A small self-supervised image encoder, trained from scratch: norm rmsnorm.
Rows from block 3 of a small self-supervised image encoder, named by matrix and row number. Rows with one number within an expert belong to one neuron, the router's apart. Each number is 500 + 25 x the weight over its row's rms, rounded and kept within 0 to 999. All counts start at 0. Numbers have three digits each. After the name is the row's rms in percent of the matrix's.
Before each expert's rows are labels from the 100 images, of 14848, where the router gives the expert most weight on average: "top examples" is what is common among them. Only what is clearly more common there than usual is listed. The data: seven-segment displays showing three digits. In brackets: how many of the 100, against the usual share in percent.
# router: slot weights (model.blocks.3.mlp.router.weight, 8x128, trained with AdamW), inputs 0-127
# gate: expert gate (model.blocks.3.mlp.gate, 4x64x128), inputs 0-127
# up: expert up (model.blocks.3.mlp.up, 4x64x128), inputs 0-127
# down: expert down (model.blocks.3.mlp.down, 4x128x64, transposed), outputs 0-127

# expert 2
top examples: dark on pale (51 vs 16.1)
router.4 085:522545521491456532461502451487480485452506548510478502496466491505497482538518486509531496465498503461468479467523490521501500484511523451473512493519509471467444491516534516517489489500507556460505512525519497507489486516542460450477479490515510471473511513488542475502512486501430494534499499485493523494526493526448475531491479483481474510500537481465457508486515500488458500522486
router.5 082:575472513511534521481492484491496472521526470496494530509524520472481475513478486468503490484495490467462517535492507543525477508500493508507530524536484529522539568500528513510482448522522529483490525494480457540483473511546505537482520471509509521468461511503487484501499495524485481502553481508524524522492523514509473496531471488515517523481525579536516494522528521509509506535471
gate.11 141:519486498494511523477539512482486458559506439445542526555513498478475522490475466453503485527458422482462500474536492491532501489489475497516491508519536504500566504490514456480492521517516510469521479470497475500474507479460527507501501487492485512496498516472511488463513492503458469501503505524463548527513512472524540476532488507492505517486524528511482504529507522495503522506495
up.11 127:501524509465525498491548517492508451557548452445562515543517503473493506498469471474490475535453423487469509475540497493530492517486479490517505501513526504486558507478521465488472520507520509468504493471492487501484516493479508526504491457492479487489523492464509492447516492514458468527498509545504529516502516467535511470515478509492510500478500538516487516522510503493506517518516
down.11 093:474504463468508492496526493508531535506463493518493525475468482512509498516508487557485506507470511505516473510501549514451475512462506459498529487531477519498453517477498525464487521473488504473524519476502504504480472479518533480445499525501524489574478545548489490497539549520513483509448501490511475484464480530533494475522492488482469493470513466531504498467482514524501526453474
gate.12 140:554489511488529531508491466500458489469515470475501479538517532488531479500501498478463491478474507527480497461456541480497543504455508531500486506510505501472489477485498451513488483503511533485492505455479530483493535512493478501475488535486470496507541552482493488503504526517513515496501464506471567495509493489485564507539501487513496511462504517473511473582507521534526487539514
up.12 118:557500501476506532494465478498481481474522451506477492535525514489520460486515472457491480504477488500527512462475522495497546505467511519491497511568486498470533501500517446479487480468511532490482518449488494485518538498514462504498484507507476496483551546479458479499516516502488531479467489525481537484490499478537557495544520489510499504458506513476483473554506527533497488502541
down.12 117:520468476457512521481502503512539488498433468481513530508480505466479492535520522480492521504511529509509467521489467525478516471481488496486475500508490488525485515454511521492530491523500514492508491534473495465480495488477491493547534517547513529528556512512531519546459473524520462487521490467489502508456472516510460492498467505504500523483551472446530533460503455452497536499506
gate.13 053:467467473525505506512476486514474506527485475495491481509504537517489538488490484485497534470483500475513500442480530489522498455495470533479452489464469509480507526490472517485500479498525490523514529488511521481482505489464508477475491546494447494513481481493469458529467511475465485478480474500523496525561462519466462515537506479507473538477558461519455530467498529461518509483526
up.13 046:496513493504512503473499507525520499497505463462480485508505465493496555546486479475502487501487511516479505483502505530484492470483461493474508489494479507465496459481488498489512503534519477474526513436548516521481513449514526422453539521477468487490486552493516455527491490507517479503492472463507496507562481520458464494500497522468463535488547474477491524501505501486543542503495
down.13 053:487489501499485499471525506459484467550486501481491550497494488503446540498507495508503545491522480535504503487420525460530492534524541508500500484518519492473477504498490473554515444486514511494472475474517520521499511522496470500501544521505485437485468520494519508463462498515452512433515466498514524477474519506522487478461497493489504515517497528488494502475444518487502470485494
gate.14 125:490516507504532521517513506490528551545491475486523503486457438468500482505478517494506477519450492458495524534521495513528517439518516498506518486455501534516520504444540516470515488549492510490518520532502541510447504479470507510469484449523477472479485501498484479460465470489501475521523496494446479486531492476493492510464487505466513457526471505499490510487495501470519463474517
up.14 100:509518485472475523547502522502501551562456479505533506497496472489535486496478504506502480521499527470495536535585505499514512447524493478508550492482508516468521516460516484490531467545472526470516521521516495525448498471506481486480477473504470491481475549515503492497487479486491490451537502480449483488519514507461484506454469487474484465481490513485480530474491488505492501499507
down.14 106:459503524489486479487493503510489510480485529473490495484488476514488518532511519473473524508489485525533491483453491457485487480518508494494517507498516473530530482510506488454531485498504479447446479489450515475508469514492535449481535573511502481540506499553499501518525472461520481482499523478525504474472445532516506516482536526526538507495541461488517530442501470498526517516513
gate.15 038:501498482498503486506473465521534489496482547493519507471537541506525498471508493499477507442517540494505481525545514484466490460522518470489477504507498444501483529528490525529508519474535513448482476536520511486474491477452523529494514526475485506495496510502473504499482526513466546485486502556513474445522498499548478497573491514511518521520471486554491495482476518455485494482520
up.15 034:468485463493471484529497515533487493514450526469486456461497520516536531540508497502488542478501478510532508498516523466466523497515468519500495473580495521523475493472506452506476545494448486456497474476517505516498523480534518489487502485485498478508519513445509426505508523471482535498528483494489474480481461468481510508541478493465483501495508479531524480513532511497498466483513
down.15 040:515467514492535536502503469484461519506532493520463510515454507490512500487478485493507470496519499489478504434469494476547509507562448461484462546508479476496514508471525493478460482527486491481479492506511495450538507518482467515491497493498489498512475505469502500482501536490508470488483515430512469475510516518437463516452527522476499514523528480496499478490482493550555513502502
gate.16 122:488491494522550549470482532515467510508575515487524459502565500518499489487493531528522501496474473472473520479529508448489513533487528412488525522514490511525514487523542525553481535523455527512503507518461481527517507494499469524501520482499506518478505490512486500475525485518487500463482478498510499522457516505518492532476535509485507516487498519509515500546482516476503509472458
up.16 134:490517505500512503469471533528490537465553546498532454510514492501468516491524523522520509484481498539493521497516449483469515524511531448512545495488484502479517477475525576506488535521482497505461530531484505481511513526519470533540499519497519525517513477526475510456510495530477534499477521501529454524470500514485492531485501487497496503550507499493509479525500483486503545442451
down.16 118:498471530538479481507496479517496510486521462524483515523513514498506485504491496504452543494538521504497512454486553521527495491488512478472483489480497534493499518483442486552536460503522529506504463514542494537484454488508555480457527497516469492491479494485532492522518520435557459476517455514503485523504540472531520469499506485487469508518481476510476524515512500450499466501507
gate.17 047:458459477489534527567483479455499524445490502528499485473533523481470512468542522450510495515534481503488498507510524505499488506495496444505503481521500530477437523498475537508494484529512484524501499496512494481496564533476499475531537520500499502517486486536513526515496509519486470492490532526507476457520490509520456496530495519474517489554513493530530464506453495495508546494525
up.17 050:504529531518462537460509497480519512517502466505481505547447522487485477501475486533480461455488493530539502517453520485490497500517487510520466512469477482478518487509516453466493503456496487480485483522494473517500485497477497519496533460464461460452457512456522500427521532493523494534480482488528529458492508487551497503524493492508488475496546500527464515519521498526493482498477
down.17 060:465453471460491483516527456475502479474482521486492492506532526482513507532483498527477514502534490506488522478511528541518484493479507473511486477512528466534519534522491546552513536543531470489497496479453530526513494529532482528484489529529511482500517467504508488505464529451521483490487536494519483505485469474465554446505476507486493494524472523519525454475464496527510555512505
gate.18 098:505522514488487489523458531480536462521493502498528493522494467508486537498526472506484515485487467516561506513508526486490476537539500465483491530487539462503493498500470509496512506484484504507524475536465507514470545519462490501480480496474509457495428504480512529493515469531478482460474564468528525472504530469527447497466536520471505516499503469544521535510507524510529469514510
up.18 093:531541546511488499503510528485522512517453514512509470511501467459515503482533509480484507490500526498528512501476493472486466490490515490498503528444505477520529470517503495472465492490509532522543451524530500494467523514518504474458472502484534446521458505520525548532516459522472509521493534458544509481513506486532496475535509516489510518461524467484529521480491553522536476551509
down.18 095:533465490530489490562471477523512482450452470529508509536455505479475487532480470542500503517508483480513500505473512481458500515513563458522538464531508517517510492534470489504542488481458528534516482484527509502486480508500490530496544491482498456497503476537521508494525467462493469500457494517510502506500494469529459458492477537508477477480508448494469508503457512505502506485508

# expert 3
top examples: white glow (64 vs 17.1)
router.6 117:464546476516520527488471450515478519489479505515493524439464502497525552521487491490514509490498487503478502507534461497527531481447497536532466493500466461502503492503490516546526450508446480479516510491528479497524507502458507501508476498513502476493532505504522517504523532544502513517488530538481454474441491482489522536466516522533491502496509523502519490470505459434519473494485
router.7 111:490498466461528537500475427514499509454521545544506533451499483513496513514533460515539508489539490507468490507504472542526520504467499503502482507491531480512546515487493481505523426476493473477473505492516468510510481503485505504506506476525517478471492508467484518499460508539498532519494515497474474493475490507448482538485514541509479494503539514529515507467503451449525495497461
gate.11 109:532471520515517470520514500501493547533515524532514536525499510519498512488529469509511532499530487515507549531441496530499526533474522489478540493518547495455517530532508479533517526464483496540495518494498503533495511504474497519525491499504570487495462499463540521510480480561477543503485517490554487472533488505524494477483526530466477500539517491505515503484511475493534513464537
up.11 099:465523488481523483491497509528491487454505459501518483464523470467465475516516501472493492484486482469491446466533511496524457486507487484516479504489480499536498474492492476503465462526512497435499469483506467453488453513520499505465527470490410476491536501515481481516528517482542499468529500520462499504462523511525500496507519470530473500469488525506462475508481537478460482506495
down.11 094:508523480472524522466532518507518544530521494481503505492492485526520521458472444495537483473527486490543533535459502498511490514528544520482506476567508461498497496558498508504494554462508530515488479542481537493511478477518446504518479463509523497521474499531541479494504467509483499495518532483496501483515502523506502456507533504483531514468488506523499477509478485486546555488538
gate.12 115:531457523498508498477486494485539493508521484512475528506475496479470512512510497528513503485451484535506474517526489502466497460504516489499534525514515531503540514529479532491506484495475483508500509462507510521460439494513499466462465499467518458513533522456464487466502473466544489516494537512504516547484451482509504491458460475522504510518506463498511517536443508439545497500532
up.12 132:485487507467493489479487497498539427485507503504480523515483480487497535505530529535531496471483540548494458519546470517483522506492520463522509473496527513513500501487495540485474454492472502521501511465501497507499484486527502467505484468455475466537530495491492499496478506477487508501491525464507477522485452479545469508497471489552516495502515471494519512525401522514545503505537
down.12 114:512503559567547495492491466544495520530524506494497459506447535520462462511475506484471499536494460458526507471484487510481495526485485550488470512500482532527516494507528495501484525501524538445481484485528500500510513482493488504464503501511511518477505485521552484495526507462569457475486479526512504517486508483514539498458514481482499491508504519497462493503542465461508495535501
gate.13 029:558506491474550475510482471464491497491543474489511496501456506521483475506461484469494497508544533535523540482465517473490522462553543529520507491478521504479519485470476517487534504463508503483503486525467455516478554491450462506496481551528480490468499517506512515499493502492484483541523425490476478481478497473497483475526494500482523493500482484476490498499502483527505526454471
up.13 031:475521504482504533500460436499537486524505501514463517504495497482483505484516516461530476510497503536489483485457441545544505517478507520479521502512472530471496487506520512474496511509474498520558470531540461540486526499476500509469456508512517511465500459462497482456452487545494541468503491509531471512491563473504497481495524468514520482480472485484505501478546527491489516504481
down.13 039:511457485544481483475507495504541486537523461484464515487482502515488506504505514484481476475495491522503487505511496493482493506520500471444481482565505498550511539512528482511459490501500485536531475504433458496512488497503470503517511497498491499486441476512494543533530472505473504488535494474513540516527507430568503525516500483502532488518497544533488533516531516517477517525530
gate.14 104:536510548485533494477484485492498513511484535513523478493512509496531508520488499529526469458482511488497513522448491493510464482529526479494508520517522496462501541547497528502520532497527505526501504484495525531496475525540481479501513478497460495518524471515526463505498482475542507516486491476483495516441506464569507488543474447528473477509494508464458527522457491550489477534551
up.14 108:484477426508488536505529516501532507494526487476495511482482488475488480479532518473478485512526491543508495460536513475484510487491473495511486491490486521533484441459501484483479489517468488479508511489507488508506535508459499517495484506514489536477511531508503551485511519482505488463528523570505501484587504503467504512451518545466534518532500486541538509505528461485491513460486
down.14 126:490523480449545479488488520450490498488531504538475502552530488466533482485428490476514499490491524522459506484514523497505505482503509444506510470506471511481471490493475516535473506483490508507512526514523483482538525504491500496480528513470458541511500506530494523487536556483520455559530442465507512522513526485497499507497541483482494544483482510481484486461459489483501467514505
gate.15 053:512465488530482489536502469509485521463483468480555525477558484514471489501481507487478509458469511483514511488496527473538520488510497507503520489483471531465515510497448564485497509467486529493555534487512473474523475478443500510476513508486517482505491467503499480535505484496491476507532504512453518485516488473504438459518524527485501488492474466498443513555508486472538500486515
up.15 053:518450506514514486524472483520512515473514520469505520511507508543518480497483533458495488465468525490551513450514510472524491536505503503504517517493504485487498500515487568459483495441515520523509510515517438526505498514485517498432446492512531550515498499498512464500513457510508469489517494487457504484494463504529509432496513475521469494495492495515488538518498491510561466498511
down.15 071:472495500473518501442465518507505480547502517492486512499482544490477501504533491478494492460496534488503537527479466571494493487506540517502489494564490524521509483503474507534492460504477479522501460521498512488515506491536480563509507546525497517488496434488461485493505445487507523481507516471479496520448515500456522491472504535499447454499507501496496531497499467487520502489533
gate.16 106:524528495476501493482486514466523479517464523517488555543438514515476481500476495443491512484478465508544523495527473447506490491481495527493492512523473459468514481521494492490518512567492499512501515530520490465533494553477514506465481458522472467487521514494522481527531454469522526485489528488509528505518502505510452507489474532466482477513525484523534497465527535490505521458501
up.16 124:472513474454503507487515474513506499472531538500523501551513429506486520520543473485461514514513503576534515465489511494464515512515520507485487482520532461507502498454500473474506513476495463505490482520513546471513511536485529520501492481491484480505496506484489481501480467501510479493518536505485515460539473546498508470509518476493522543466480469519541498472547568516500521484488
down.16 120:519489504520472509542530533521500525535516521494490453493526488535546500475502523518524476531499497450491498520457504509525473500502479496532508482497457539506446501508508500472474537476509514469515497453498533525539503511517484478515482533525495506542457513536511525462516480524496485528498517470524510527492519465541520461507496452527516473482501496497417497501468470519505484471523
gate.17 106:496490535525495521505495506483481459526463493524498502489470501499538489533516485515495522515491566476495471472448461513487542502470492469510523474510491493485483465528521524525491474507448514454535497507512491487480475512491466443482497504479531483505515524539494483513510493461477508522508496536507536533505541494544507509526501479464468497503480454465497476560460487448498523538518
up.17 109:511519544491500506531524482477476472530464506531497495475490474505526503532508476521502519528475544498514483466473470510524519501475478467481487492501471456492483472527495476501508473484460511499527498507518497495472483535503468446516473488486523474489498461548480467532511462490528557539476510525523510488509557472520481500524544475476455517500480459482497479492480507480458484560541
down.17 098:542499554489502489506492473524574519469480508464472513513506499532504472513502488514484444489504481525506506519561481491504508504517519523468500476538495509501521448491511486485545490532517511523503496490502512500523496488533522510503471447507489545498510477496488543468466514536498533483538518487501455479491466481437544515473496532501467487505510546518503511463545495529482522487468
gate.18 087:525483484504512462516496453500511505470539527510517534503502528520487501486481508548572507483514502472521487488494549500501570498543529508491450480500514541497497514511508540480477534528510506479461527482488503483512481523507460506514519485493531493488534483506484494514463508532478556510524492478481522484503462524458538551510493526517496481485531499561526485474489517534474500459497
up.18 127:499483569497539488490485504521477532515522503507526488515517540507521526490484507498530485472510440490550505547480502474490496500509527496472501533505488489581470454541509494542502539512500519531519505490531494504497534518554529495506507533524504452515519489484540474546469487566513497481488489537503494478503532535499513518526497506467507487481473479532532516498473498483515493507522
down.18 105:519497494474473476533490509536475465440544511432503515553486461472481465502520513449471482498493521534484519467501517524501479520507490511501517503474503483473487547490499503479480461477516503501501498505501481480516502473488503490482487467470500502492440512458511517528529467490515500508546493472439545506508505476468515466489486471514553492510517479479483488514460483513533457537474

# expert 1
top examples: dark on pale (41 vs 16.1)
router.2 102:517509504477511499468505515537509485537506545488478513498514496444478475453516523462483496470492509502462447499506535506507488473477536505482488464489512515487453463499502514529504468486508504490496471534494494464478531491502504463506461480463512500497524477482507508517517464475474517456523495533463481511515552504461440469531491465498499500547462559530533539493489520500476527490473
router.3 110:552508505510511542484463502507517472508540547524486510500521530466502507517480514476520501468469551532442505485489520508474486481494559494526506497506476488456505502509486525539503454483509513532509527487475441542528498518508503506478464477493481488474517450466514482495539473525475486519503499507479527501476544489511476512501493477523454448506553530528524506537487503485493517535494
gate.11 105:513494473506500547515529465456548472508501506480501484540471468485483530545505478531477448521545485499494519487506500417501524500482495500456486500456483517486532489519529525494499513453554476491487505547504571493468505483507479545490507521497477525484470515510516515509479510486505470540545487517494498481484477546496488463524511474485508540497489486500462503506515484488508486525499
up.11 106:485513492508472525504524476476544476549498522458479518520464515504470497534490485543449486518512520520528516518528501454498479472461495522485515526479491531477504512525527510537489542503544477535459511550506536496454513459515512543504515501487496488449499510479502516523481497505484498526561533516472471500500508554510473502557480457498503522502480498494490495492497462471488535517491
down.11 108:498546537486486497480485546532472500495468498498523496506452462547499507482492478432518498489501486473498472465486508499533540465495493462483514526535524524494471516472495506526501448505520550454500470467477480473475469483501473478503477469499524475497499499517517460518524470497515465498520527496482540520489552460519488507509493466485534447490502535490538497479514485485530497460510
gate.12 039:490498475505513511554475463518490564482502503507493492498532469507467479513500480533484523501521518512501557452480516507490551513521449548498539487495483541504470462480497505510523491505506436482476498490523434486510495492477477521497461552477467514485506502481525514538514475470512531496508458503522479451474451474496511516502537464496491471501500498512490462463475499497506499495517
up.12 044:498479513497503504518525452444485512474518498525508558485533513516532538487491517515493497507530502500466493494497489481515552542498527484473437514475496532498488480491561483456508507511484448475535512476490517498499479540461543523503492491494530486481552501500525518474503554460466505504515501505497493513484483512559496504520519519501476486516469488496500530526470493536535482474441
down.12 057:540505483505523515455477474522473500500499513503495500505501455458508534491457498470468515549532518477478549450462480491492529459492543490504515481486535443506452472499518501488483497506488515524500517496516483449524538470489492473524484504469507545531498496518492500535469487519528504476510523524522498503524522493517507549458486472543479507493544525516451539526495507510456491524503
gate.13 102:494482490512467530484483456535543503487529475485475496468527461476456515492526497538520469515561523443506519497475491469504515484524468484525482530516523517532511513501536476502470501467522489520456481495485506476476498545438449474538467512493513505469482524516484509478473494537492511477450474477490469476494502506494504522490467534467492455499502467493510476527517495488478518509463
up.13 097:485491491492487501494460474532505519520496453483467525472502475501470510505501571505529466555506499490507473489503469511502525526495487476503519506502465497487495509518538485521501499509472453458514494519478540535514519504482488473509468533500469501457511536506469478444474493512499494466473475489513508502481542499513541545479483551477548541459491483457482457520511499451478532491485
down.13 121:456496495485488498531567551516505526523489521454499528546495488522502501465503505506496488476456504493485476518479511490477486518523533464489498502454523506502495494453489486511496487532522503534499494511477502473513509506479524501465483469453534532534547502480536483550506503519488497520502504517489454536560511525481509476490565501510534500482525504545516530497516456509503521552469
gate.14 027:475493469512493533549480475493504504502483500484520481493531506456507561513469457484487471501486471532509497486518474514531504450542538535468495500501543513518538495503498492523515506502473529472505467493495480505538508483471483471545499507555533516448499531493516496482531519506483496472516474520473488438463538453475487509503514497485462463469480501514510507476470445508471496484518
up.14 027:468497522452506502487498427491485473489495504502523503523527476478503522503505558530499542477489504510497464526505503444497497523497512469505530486509497535481520497505524516540488498463518489491537510511540542517520535501502447497564524532463466489513488478518521518466500542519456553485517523519508476475537508479521516497503485494509518475527457505508532499495500520501526513429503
down.14 040:518464491497503514485540482532538443480560487451431482483506482549507482527464534498478490509505523516486533509536533460505490561506516508486504514515508453518519472522498488453492487512482530506520505512529506465450493506492500502463505521473497524544447471499512486467489469514501547520531486483493478524473488502468504519488511492522489488491456511468464481482502521506482494477487
gate.15 086:479490543462511497515535530478492504511509532486462504537479542483515502467497517513453498485481503512474516507500504475464463485487474496528471499535502527510505502509480466514480510511509496535529530465511500497518533481508466510519507479478501536440504534535507561522499495460510525472454507507460547505470528515538498485538525509541499553464492512496532474482506489552466519516454
up.15 100:515488499536525490506472515505502531514502491516489486517532517482470480519493482449503469485479472504509481544479487471496542511504486500463509535506489491540488497524538514539517488513551495500458478524468518481502505494534480533483516446494506473495533454463489451455484483527499485500486512544500436517497504507455501494521476506474472465532513495502431553510480484466516451493494
down.15 111:460495458502465490500518477465497481497457530515524528509506469478451542481506529558474486463487528507497471455491458529489468536492532524467501480501480505505464500518523497488480487527494499500506510520494458515501513498459484474459510514556476467493484472531531519498535540461511538467504473456536500513512500502516522470507496483485489454537526504517523519503508524508489523457457
gate.16 064:461495462517500486478538536565488512538490463473500491510495505518511511522523506503513512499527483445509531505490518484508499483519463494518518462498490486486535447483423452526526532501491502485473480512485477543497516492490486498487489478503501484524521503528518526559469486484499493502550474510524508505485416487522506462515554458530492466518498479479524523494512495488507487510475
up.16 072:500477489510466495487528492552468516529478480440515505501489489503530543482468492492500478483513459472494532495505466505510482482521489501520508471516456480486513462471447489485515492531528518474467449516515514551460506500495501481491478507539515505518518543511503519552476507495516482507496450482511505527494463518522512450514502461554466490518541468523506510533552494505497497536461
down.16 072:516522517513514496494483508473472497554480563502525474479506503463460512504461495502519500529464516460565502484499507519515480489482514529530508506508530471506528553467525484488510494504516501501484523504486510474494498462475496488480483483513478479513547461491497520504503546489452468482472476547547512474496476507491528528501430505462505515506486530477501522514497520433443511500496
gate.17 096:546495498499498488463468490520524519502552444488503522512515470483512475507495471494511523461454499467484524513530528522474543504500487466492482528506469497530514527471485499511515425497516466491500510549534482508509505515492525538510504504525517562474499517513447510461468513466495491557467530502517469533515477463482492482501510489526520513462495471504483491485525459520487479479463
up.17 099:428478527533543519549491520487468504494503512516471465496487498509515510488487511512486505528515505515518492486459499522530450493508490512488527481474507508492494515528491519503476532529475514536458522466477501492519493491532470467493506507492498472504465488482569536516523515563520517479544505507482524470464509535527530485496484514481478560557506521466523514508466549484505522527515
down.17 097:534486528479511481451517477514502456496451506485511500536511496473509517496546519494493502479527500492517518492544530538518473468527524482471499524469500494517487508463496525491536499515549519512480486533525513519481483496473500531464513559518484557507487512460450491508518501467508482487522506494493471568456486490502484526529501462512479494487429507450512510473496503514512491449506
gate.18 098:508525512513507514446464491474500488503491488509517487514514490494533427462480529488476491536455489465491493512513469519516480526517506457531460485558515524523484489449522485494452486554452483529453524505511496524474507510482507508468517510466567489497521497497483480508519477496514520536464496504505491537471467476443482513500493519496545531504499487496468496466494485502504497468490
up.18 113:523525510506484459465465455519476461474492518486536511507506530535517475496460486492478526494448507458467503496555507515519490524472513477543495491545519525516498512482493515491488496549490482507482505502504499516509515513510529488482541465524579497504531538470530500467510478496523515539484511474510496520460471521459482527501511512501502493512492489539463463445508483526487472446509
down.18 104:482477521508479527499495480446503531528528499537493503513443487501491538510501512476524506506497523522490526519502513490514508488522514525489512536430476505466495527534541504519487482469514529508519503525509486484456492489544480520530513570522468506466491496490476460515544475532477485494547455512506499449510484466508504463477471536516509537480517487501513464539525509467502515544478

# expert 0
top examples: dark on pale (40 vs 16.1)
router.0 098:534529492498519556478492485513497501461530541522488499495513495493520538546483463512522532531507514488465500511460483553465515511534499471485513546509488452531537488548475472556489503471461495528490519496490496518538491502501498515532514483487519462486468486506482492563491482496446485524497472457498507478506499508540489533480488506526510490471539493489485536489490540466501494542514
router.1 088:502528487483522489489542438505503493453509465466541482498473484484477517503507487480484520534501498480513472530518453558508516503518495469445493522492517477544499464543505494496521501472463495489481442535463527453489529490488513465519530499485521485491467496515507523548430488487500465482497476481505505489533522524516518494512515502504526531477499532499515550490489532473478468521505
gate.11 093:485507539498484494494466519492507493479485549489506431550514487517529524494532528496510504464529516528484493492529429488472508509479520483441499501440515526521561474503518470529507522490492506520507508506539511521512526479475542526482482530511513484495497513488490515481514508515491495556469483518527540504515517505509474515488510536501507516514568438488474462531493489498510501531498
up.11 106:487501505539484482486477518553496504495490510498507452538479479463518517510505505517541514479478532546515479526538420513496485529501508479498534500472494502542519523503521512535506541511494508525506522501557529473514498496442542544513496527475517502507496560508459507493511504532493504494476500504498528502515489516544494548524501506469475491514520440498533456498511512497546516520473
down.11 113:518476493527490476478501478496482557484480490506473483481457465535462512509489520453489521516488494491487467494499512500533493448460476509488499507521505521497443511572493520516478452495515512446470481446504533488473490489554548496494479495506488508483481527540489502520493467478517476534472525504470520504522494510500542501473497535510495528553463523471503493535500473475529484501481
gate.12 111:524475520506504539499489476485502487529488514531496527518510469519467511524475534490486509469486497521499464449506559515502517436508512515518504541521434498521506472479508473494471475466476514485532543494488493494470493484509461495456481456500525510447507497493522493466529511522485449480505473523495465514466490488458550470473460501496496494516493550485458551507507489494509488519501
up.12 122:538502499528515503485511498471516499482492504501429547530490483495498514498469466497521481506469514513508473479474521535512507444516520510516506513522489499479519542455500454510484501510541536549525542543496517486455523439464484477525466473515540482480499544478430466492537513472491486475506508507525499477527498477492504483496532478511499498481476539522537474501514474472491499516502
down.12 107:502477520530460526508556481486493470514509495514505511461493513486509536539522520474465467522490458542522512486541532469519506430478506505515439473506504509530513497494476494504490507524488509479464546516459509484476465463508450519491523491503502536495501486525498458500507491552459486514500577539457512511477510487509484502471470508462495497515537523523509507496490530504521496511499
gate.13 111:527508497507511521517505482530479482494484496492539498478491484477507520484520513506494515494447476512478494533514461509503506532506529507528513496552522504527561490474516483450476497468477505485515493596513493515481494497468473517472498530469497445546515498473476499476551507509468539519514533467517510526482459491496506503511503487495466465504513498543486431497545539504503527514486
up.13 109:519496494493457525499496543447528519533495541519448522523486531559487444492478524510519460497512532506482470448505492503523499470467517509491488476499467476480478504480506510498498463504500459482463533444504509509521462520546498530496473457509495523497482505504530491512463528491505512498517456488519480455516571531513497523492515503505513521488504494473489537471493513504501460477533
down.13 108:515491466485537508473519470514500496516516501522551514481489458434532480463542501457534499545559509521532508498483483470435521514467470493493500505549514495515484506491507490473525534531485509497531492523442469456504512480497528476528494513517526491500512505539483516494527500510456522500522503504568512479553478506486506483514519504494522494521505491505537511511511520526496550494490
gate.14 116:525512502508445520445547488491505486460528475505467543544479448493489525493518503513519474484475467442490492480477461480501507430515499464522472482524545492477506463464575502512498523538490493542485485482510490525496493473519521450476500486475512514481485485511524504507504502503456497522481464498483493491490498483482498487515481497499508500489520567520499485486549532496509511509512
up.14 108:494488490486516540488485462502535547494485462514510471470533568506492536502462516482500555483464516559517475538562474507480494544518540523490529467504460474507508505512485502537490479475505496493474504516487495525481510517463480493482500530501488522499489537537481509475471509530548515459437485519497475502486502501502500513459498508515558493493493461484518542507499494485497479491502
down.14 109:520488506524488489502518559469545475535522498537493519498479492491498518513500480514518478485502509470484519494488507479492507480452455461478521463513483506519471466522511433512478521544478461482460490474541524523534471474478472469514508482499492495489499520476488522540514506470435491526470502489485506476468500467491520508496557495564543474507514515488497515511450488480477492512537
gate.15 121:499462526487534524501485466532511528509531523532539466458504490501516505482505505527514526482497457478518446528514512542484495485485503500473475463541504452538487512535499549505464502477508512475509514430481486504467546482510483484493528488496501522532536492513489519465498504500473510497500478515484489563469485543521498540493464516508553535485530531515493479521481550495508506495475
up.15 119:498556499499446463482488519506514506501512451436464527524458477511481502504498486505492494534477526498462525497475502474549508521524504479502492551471499550452518494446502478487556464522515462509495452514521484477505471484493516504500505509494486495490486533513491511528512493489532455522468532540518509464536537447512470477519515494496469477486484494507482495481495477492461491497520
down.15 095:505464509501561476527502462467479501547493550551533484483530494511493538528480528523509488460515477482529466513486500480485520516511508492531472488495473477494499495537487520537476520520472485524445539503460514502506551515500482485523488475467512532494535480527525481485468529504502539495523478478499464540497489505505519525463468518503553485488529483482485539470470531511503537508526
gate.16 094:516495467519498503431508498533466514506510525491467478526523481492489489523527539532501505495527523517494494506500551487500509472481539538513495552531549531509517460467515496440483492457507487513452534496468538527501494508487529499496476541507514524456514518554500510486497538519552469509510487489484534535469508497487529529483494480530493505523471537513517500494487465456504496493462
up.16 090:518474530540513519480516529524508542507539539489488527511519504482506520518504487516483523484474552526513524507489506478485535528511504477498461511496532477503499486435494515481501507474549492514473554493499515525556495535512522491534534567510504500495521488554510480518445522520550495490513476507499533514497497520442509475476501499506488523492474521520520494508498461428521487507509
down.16 102:498506531506495515505486468516450508508459472504500486563497493507543488505497535540462524507528477519492432506506471473517486481481485524496471518453463485511456507518493547515492547516470545490495510508464486500517471513500494480492519486495509538538463503486497538516481497508509493501498503434511450526507527521505472474506505545545462460508522498503456497552481506493481493506530
gate.17 110:476513466531499463477497484490529453496488488518487505479480490474519478502482475472498504503480533514512489526464476511516502501537472501494495477514516534535527486520506516478516522500429553461484544536464508522482483490518467510493518532488473477501521456459499516454494486506495510491527485476503475505510464473493507471557521505521501483489555482474528536534501547430524500458516
up.17 102:507500455500485511498504501520526474488501498457529481530494473474513479485454496497507494528518511533549498515444470524495501511497464505533483489488530521506496484523546530492509532536482542475483541516452499560497480516525489517515521517496463510481502451486519490502472460489481500523517463500518489504529488489494502496523497519478520476464518460431533542514446557468494512482527
down.17 109:546484510499509492480474474521463492492514502544482493477514499453484490497532497545454514525487508482480533463528518488510484512519506505451463588533554495522516557485530508509509507469494538471513479508541521482548503504485491539511525482503518508475517508514494523491529527477518500480526511508489521506523543486513513474488496464487519528515496468494490463469546515468534452511500
gate.18 111:473483467516487542462504507471486492497512535495489475491500536524520514485509491439518546489546457512490550513539494503527510544463527509503511486508511482510510446522570486532482526532465507534490477446472493568493492492494482494514466496520545502514463506527517509500473517482501487485510498477510484520502491535533526495502493507477475516500526533521450541528488491514505514520467
up.18 102:512485475511483542434534509448481472480497488488496515521501528510506511503497490494531511498475493496498536506529486488496520515477501492518519518517486489529508465485584484535483501463491521504495519450496509574487470515456477516509460499488551496508470513508483516490513516446563487490523471502511495538493482522494525494487477500444447499526489514508485504529507500514542548503475
down.18 109:508472514458516488522416505481480482504494496461525539512457450518510458497509513493466462477480479494489493484534515534503507486524480483444528504505511495493481543474457486483502493490533532457469515536529520457529485459508494516454507509480449501469496510515480486531539498503484494511509520494501477538512478520480465488515496516520509486479467518469509506450513477483473462484462